A small masked image model, trained from scratch: encoder patch size [2, 2].
Rows from block 15 of the encoder of a small masked image model, named by matrix and row number. Rows with one number within an expert belong to one neuron, the router's apart. Each number is 200 + 40 x the weight over its row's rms, rounded and kept within 0 to 999. All counts start at 0.
Before each expert's rows are labels from the 100 images, of 14976, where the router gives the expert most weight on average: "peak at" is the part of the image that holds the peak. Only what is clearly more common there than usual is listed. The data: made-up road signs on poles.
# router: router (encoder.blocks.15.mlp.router.weight, 4x192, trained with AdamW), inputs 0-63
# up: expert up (encoder.blocks.15.mlp.up, 4x384x192), inputs 0-63
# down: expert down (encoder.blocks.15.mlp.down, 4x192x384, transposed), outputs 0-63

# expert 2
peak at: bottom centre
router.2,207,268,210,177,155,160,216,167,202,251,234,187,209,237,193,237,226,200,238,87,222,171,244,194,258,225,193,253,191,202,225,186,209,193,209,231,277,200,195,199,234,206,228,226,146,177,205,230,153,161,205,149,200,0,186,191,217,201,205,216,250,190,225,120
up.0,300,199,253,240,154,271,253,169,222,189,194,176,251,183,225,161,179,187,102,204,145,106,166,231,201,147,186,178,246,151,220,272,226,273,133,180,181,257,233,237,174,214,199,107,193,188,283,198,184,179,199,171,197,141,203,275,174,203,188,195,154,218,211,144
down.0,131,265,175,115,228,114,184,244,187,195,146,246,149,220,169,170,192,221,220,205,248,186,275,187,180,211,208,225,173,231,220,84,221,169,268,189,212,219,188,179,188,130,201,299,262,235,203,284,180,217,175,213,230,209,220,213,195,205,234,179,253,197,200,225
up.1,215,119,205,214,235,200,155,213,206,153,141,272,169,191,168,182,182,171,248,210,246,153,142,250,236,214,211,135,240,235,217,195,175,273,172,237,219,156,193,201,187,185,240,184,205,239,199,206,208,205,231,257,236,252,165,215,166,208,234,159,150,339,145,235
down.1,184,292,238,115,186,172,245,183,192,232,192,161,287,196,254,204,231,188,128,179,192,231,266,189,201,160,159,259,214,196,165,127,173,174,241,168,164,284,186,178,187,234,128,241,188,204,219,188,183,169,197,197,208,164,237,198,248,193,197,218,254,80,309,170
up.2,216,144,247,205,247,187,187,214,145,250,164,128,286,203,168,202,210,192,215,213,163,214,208,227,168,164,206,148,239,198,192,192,135,179,245,216,281,142,194,197,180,271,217,203,217,200,231,179,193,208,226,155,253,246,190,163,268,212,171,156,199,152,172,133
down.2,216,241,149,118,195,225,209,157,239,228,225,207,148,178,242,171,201,196,233,146,201,200,192,153,240,251,198,233,186,250,195,225,205,214,207,207,156,285,175,168,173,250,182,245,139,187,204,207,193,174,130,197,219,201,183,216,159,180,137,271,132,267,268,276
up.3,222,183,171,190,191,173,195,298,201,161,158,183,200,192,184,222,242,177,270,205,214,247,280,220,174,182,180,204,179,262,219,191,173,244,243,260,237,182,184,137,188,247,218,255,218,175,200,190,202,166,196,179,256,234,238,172,228,196,204,184,135,244,127,207
down.3,160,191,182,213,221,242,181,125,264,194,253,210,211,177,176,226,185,189,175,149,176,149,194,162,189,255,206,180,201,197,187,174,220,207,142,188,177,231,186,212,172,229,215,162,136,199,186,161,214,163,203,181,176,221,172,217,253,192,177,233,222,128,307,208
up.4,217,211,220,225,151,248,205,204,241,179,246,157,265,208,202,240,202,153,151,180,221,188,201,168,195,194,190,142,226,172,229,120,191,203,190,128,258,239,270,161,256,267,320,128,197,186,252,181,227,144,238,209,193,135,170,232,258,184,153,234,213,165,175,138
down.4,194,217,234,208,223,179,178,180,136,225,81,202,146,158,224,239,164,212,223,269,214,281,246,209,208,153,200,292,159,231,181,245,240,170,254,216,228,166,189,221,147,206,119,222,176,223,206,227,147,210,136,213,123,251,237,161,158,173,208,183,245,227,207,189

# expert 1
peak at: top centre
router.1,228,302,182,184,124,145,224,194,171,196,216,204,224,234,235,224,239,210,227,128,199,216,256,177,233,181,273,246,221,190,192,191,213,192,214,250,266,208,173,269,233,181,217,207,185,183,198,224,191,171,192,136,239,59,199,166,218,158,193,196,245,177,195,100
up.0,183,171,210,202,177,172,191,168,149,225,243,164,233,180,219,155,193,169,227,228,160,197,151,236,180,147,236,229,204,221,179,236,170,219,209,282,152,217,184,199,210,178,154,277,219,251,267,223,151,238,196,173,205,175,197,195,226,153,185,181,201,143,199,198
down.0,213,264,110,142,198,123,177,234,224,218,157,179,136,212,206,250,229,186,173,222,141,144,309,203,152,254,218,199,224,214,186,205,115,287,199,133,231,259,177,180,204,133,179,217,243,197,198,265,244,182,217,210,207,204,212,164,161,211,228,127,143,295,169,143
up.1,143,175,238,268,159,234,242,126,205,232,233,143,189,202,168,175,255,229,183,238,167,213,254,226,285,217,222,241,221,202,203,135,249,217,213,205,259,205,257,133,200,180,208,228,203,230,152,165,240,207,244,205,221,211,160,201,179,247,265,124,232,187,132,207
down.1,298,207,140,162,227,178,203,256,244,188,202,232,229,194,213,204,175,224,191,204,199,200,214,173,109,197,145,168,205,202,212,271,189,177,167,161,146,202,203,225,195,212,176,183,186,155,253,190,212,187,131,210,212,229,261,252,274,183,160,188,149,227,267,164
up.2,146,178,180,226,187,170,196,231,238,230,233,122,174,246,183,144,224,162,256,246,138,221,115,297,245,166,210,229,209,213,200,157,209,221,226,192,209,196,161,201,180,247,185,241,208,208,301,176,179,162,199,240,204,195,172,147,229,218,239,152,208,213,220,194
down.2,247,216,187,132,252,241,228,204,180,182,183,204,173,197,197,198,246,201,140,184,247,139,278,160,125,222,222,238,191,211,212,224,118,154,169,218,213,278,164,200,217,187,207,260,177,217,142,208,181,194,105,147,200,197,214,286,137,185,161,254,139,169,218,148
up.3,180,229,289,185,192,201,197,237,230,286,216,126,229,203,207,227,214,161,126,179,155,158,227,228,178,103,161,146,241,185,213,149,180,226,223,155,182,170,255,221,183,151,232,200,162,158,234,240,194,214,171,175,250,308,199,270,137,157,199,217,256,210,181,250
down.3,254,208,138,204,185,203,166,236,235,174,196,275,200,213,156,187,176,208,249,194,214,222,187,214,203,201,249,238,198,203,211,182,212,211,215,182,225,163,159,245,233,227,204,134,148,178,215,149,237,169,243,224,169,129,171,132,238,221,189,147,72,208,254,120
up.4,104,206,201,270,139,221,178,193,189,247,211,240,281,141,161,150,177,183,218,188,164,202,162,227,196,166,194,240,245,228,222,276,253,242,195,160,197,225,230,239,187,153,207,132,168,196,228,181,211,231,189,148,178,151,147,263,189,162,126,232,157,153,293,189
down.4,316,272,186,94,184,177,223,197,187,249,164,187,124,218,225,194,218,185,163,219,211,240,243,189,187,254,199,184,204,169,171,101,184,123,250,244,201,188,152,192,203,215,197,193,213,191,160,239,173,217,183,190,223,146,259,109,157,161,248,121,236,236,133,130

# expert 3
peak at: top centre
router.3,231,271,177,210,150,196,223,155,158,287,250,172,224,246,225,228,201,209,205,146,170,215,266,134,262,196,249,241,146,202,201,161,189,144,235,239,239,221,134,232,259,217,199,217,178,199,192,235,167,170,163,116,197,57,231,139,178,154,211,171,233,136,204,91
up.0,187,222,231,256,154,235,141,162,172,181,191,140,225,100,206,211,157,252,262,211,142,226,237,210,233,233,229,218,191,230,199,235,119,194,159,193,165,188,236,174,207,193,231,146,176,223,149,210,162,203,199,199,118,184,127,102,211,217,196,255,210,263,162,192
down.0,213,212,164,226,188,238,188,199,234,195,233,171,266,182,229,164,158,184,252,216,165,168,260,170,168,218,306,247,177,185,234,144,195,270,284,196,184,159,141,205,159,213,165,240,166,210,185,297,190,216,170,184,150,92,198,142,233,202,228,218,198,209,221,150
up.1,249,160,182,231,200,213,191,185,226,163,221,137,215,171,210,210,274,152,149,194,233,192,153,259,174,143,239,178,215,186,162,151,207,272,195,173,213,227,265,263,177,150,222,182,261,180,224,134,207,146,291,160,214,236,215,290,179,183,181,210,132,228,303,187
down.1,98,244,201,98,155,201,205,193,203,200,187,259,201,198,227,173,163,199,218,197,228,216,191,121,195,203,233,261,190,194,193,142,228,270,198,166,245,172,143,211,176,265,170,212,160,204,190,232,207,223,121,233,220,157,165,167,248,200,207,236,244,192,179,173
up.2,229,216,188,112,187,153,260,125,231,204,199,202,199,231,141,199,181,203,198,245,112,238,204,189,166,178,264,156,277,165,198,245,200,216,232,230,198,156,166,161,168,195,186,204,197,198,205,179,218,221,246,284,149,258,297,198,155,267,189,147,240,189,256,161
down.2,172,183,174,248,222,226,166,245,204,203,226,191,179,159,164,229,235,216,248,180,174,216,206,178,228,188,63,210,164,231,193,221,158,232,127,207,204,217,274,191,183,189,170,217,202,197,162,187,214,258,98,150,208,163,116,251,226,186,229,291,159,196,155,213
up.3,244,228,171,211,192,206,209,207,187,207,203,146,178,188,190,163,182,190,245,164,209,186,175,162,235,253,118,194,138,165,173,109,231,184,174,170,238,234,174,133,227,190,241,178,170,231,174,234,208,165,80,263,202,192,221,176,203,198,177,195,218,243,241,142
down.3,137,123,235,231,164,221,205,237,162,200,183,251,183,285,174,199,198,203,167,218,202,232,207,180,250,191,214,184,194,258,260,291,218,202,220,194,157,137,255,168,188,239,202,212,187,185,243,122,196,186,293,217,193,214,202,238,107,222,178,302,180,131,188,247
up.4,182,177,169,209,271,253,193,205,133,217,225,222,136,147,148,209,254,217,232,223,129,235,222,98,200,154,237,169,168,226,188,343,201,187,181,220,154,194,145,231,215,195,214,213,196,205,225,205,269,197,258,166,218,209,203,132,232,219,133,251,209,261,190,193
down.4,177,264,207,199,162,256,191,229,199,165,200,136,249,238,230,179,224,233,264,147,258,250,212,263,118,228,167,203,173,180,146,158,181,260,219,198,221,152,108,177,184,239,133,183,219,252,218,246,175,222,244,263,187,164,254,161,279,179,289,166,271,206,206,162

# expert 0
peak at: centre
router.0,207,107,217,179,282,195,162,204,218,158,168,238,187,196,201,170,143,201,159,295,222,184,165,240,151,200,173,161,199,222,182,190,174,213,176,164,121,213,225,162,131,194,204,197,229,184,228,173,225,239,216,267,219,357,183,246,194,254,196,175,160,257,198,305
up.0,199,120,217,202,246,179,170,204,204,174,145,240,228,175,116,186,185,191,167,228,206,177,142,196,177,223,165,153,207,215,219,260,168,201,181,184,179,154,260,213,199,226,197,198,247,211,190,161,192,234,210,206,193,228,164,298,195,246,229,251,151,222,213,223
down.0,255,253,230,108,186,195,195,254,179,250,215,239,188,268,269,186,207,198,180,180,256,197,241,198,208,149,209,239,172,248,179,99,205,212,251,173,146,256,114,196,201,163,152,236,155,182,266,254,190,163,151,181,231,192,248,181,175,195,172,111,223,193,226,246
up.1,230,101,278,206,214,183,160,195,215,202,194,260,190,211,130,169,194,172,183,201,216,204,170,202,180,241,142,153,240,211,239,184,213,233,159,194,180,135,308,201,209,218,185,164,193,200,183,171,213,243,265,191,169,205,175,313,202,236,192,192,131,265,203,231
down.1,233,266,141,143,251,208,205,270,249,221,137,226,254,187,267,195,166,185,184,169,199,151,228,212,210,157,225,212,174,246,161,190,175,152,246,144,215,278,97,188,190,159,208,257,230,222,219,198,172,246,129,245,221,236,229,149,176,232,253,203,227,127,201,215
up.2,154,191,243,186,206,218,215,157,164,216,217,241,88,267,179,199,199,228,214,212,239,242,189,251,171,187,239,204,282,197,162,124,166,222,134,203,227,213,156,204,174,271,185,149,240,135,270,181,206,211,168,185,242,174,125,258,214,218,220,89,301,211,264,216
down.2,210,162,182,213,184,210,215,218,233,126,127,153,276,147,181,174,178,188,219,203,151,144,170,188,227,191,161,193,117,170,198,294,270,224,221,237,180,185,246,243,178,167,249,163,187,269,120,243,221,217,252,160,157,249,257,241,232,227,178,246,138,233,148,214
up.3,150,239,212,197,209,230,225,197,248,210,291,99,164,280,196,213,142,206,225,225,209,231,205,243,229,200,226,134,235,165,150,198,216,203,166,185,209,143,188,220,219,177,213,277,258,146,216,259,201,183,224,202,180,241,65,252,194,240,153,190,183,219,155,252
down.3,216,140,214,184,225,177,203,171,155,203,138,304,215,117,199,144,233,211,189,196,219,163,191,177,231,204,168,225,178,206,266,208,186,185,209,199,131,207,277,195,182,213,124,167,151,215,150,169,256,216,174,194,170,173,305,187,265,214,231,214,210,202,240,190
up.4,215,111,194,148,240,194,156,142,181,170,173,215,161,178,103,273,196,196,164,237,161,138,130,192,167,216,207,188,199,167,255,146,181,215,220,214,187,191,263,230,192,221,231,268,164,203,165,290,156,231,272,214,172,217,278,202,175,219,156,160,199,222,243,232
down.4,209,260,236,228,201,196,212,295,230,273,184,220,229,200,261,130,199,189,238,215,198,298,230,190,211,195,185,184,182,222,165,256,180,199,203,161,194,183,170,190,173,154,122,131,263,197,264,122,265,197,144,161,220,193,111,233,207,195,252,227,203,196,173,211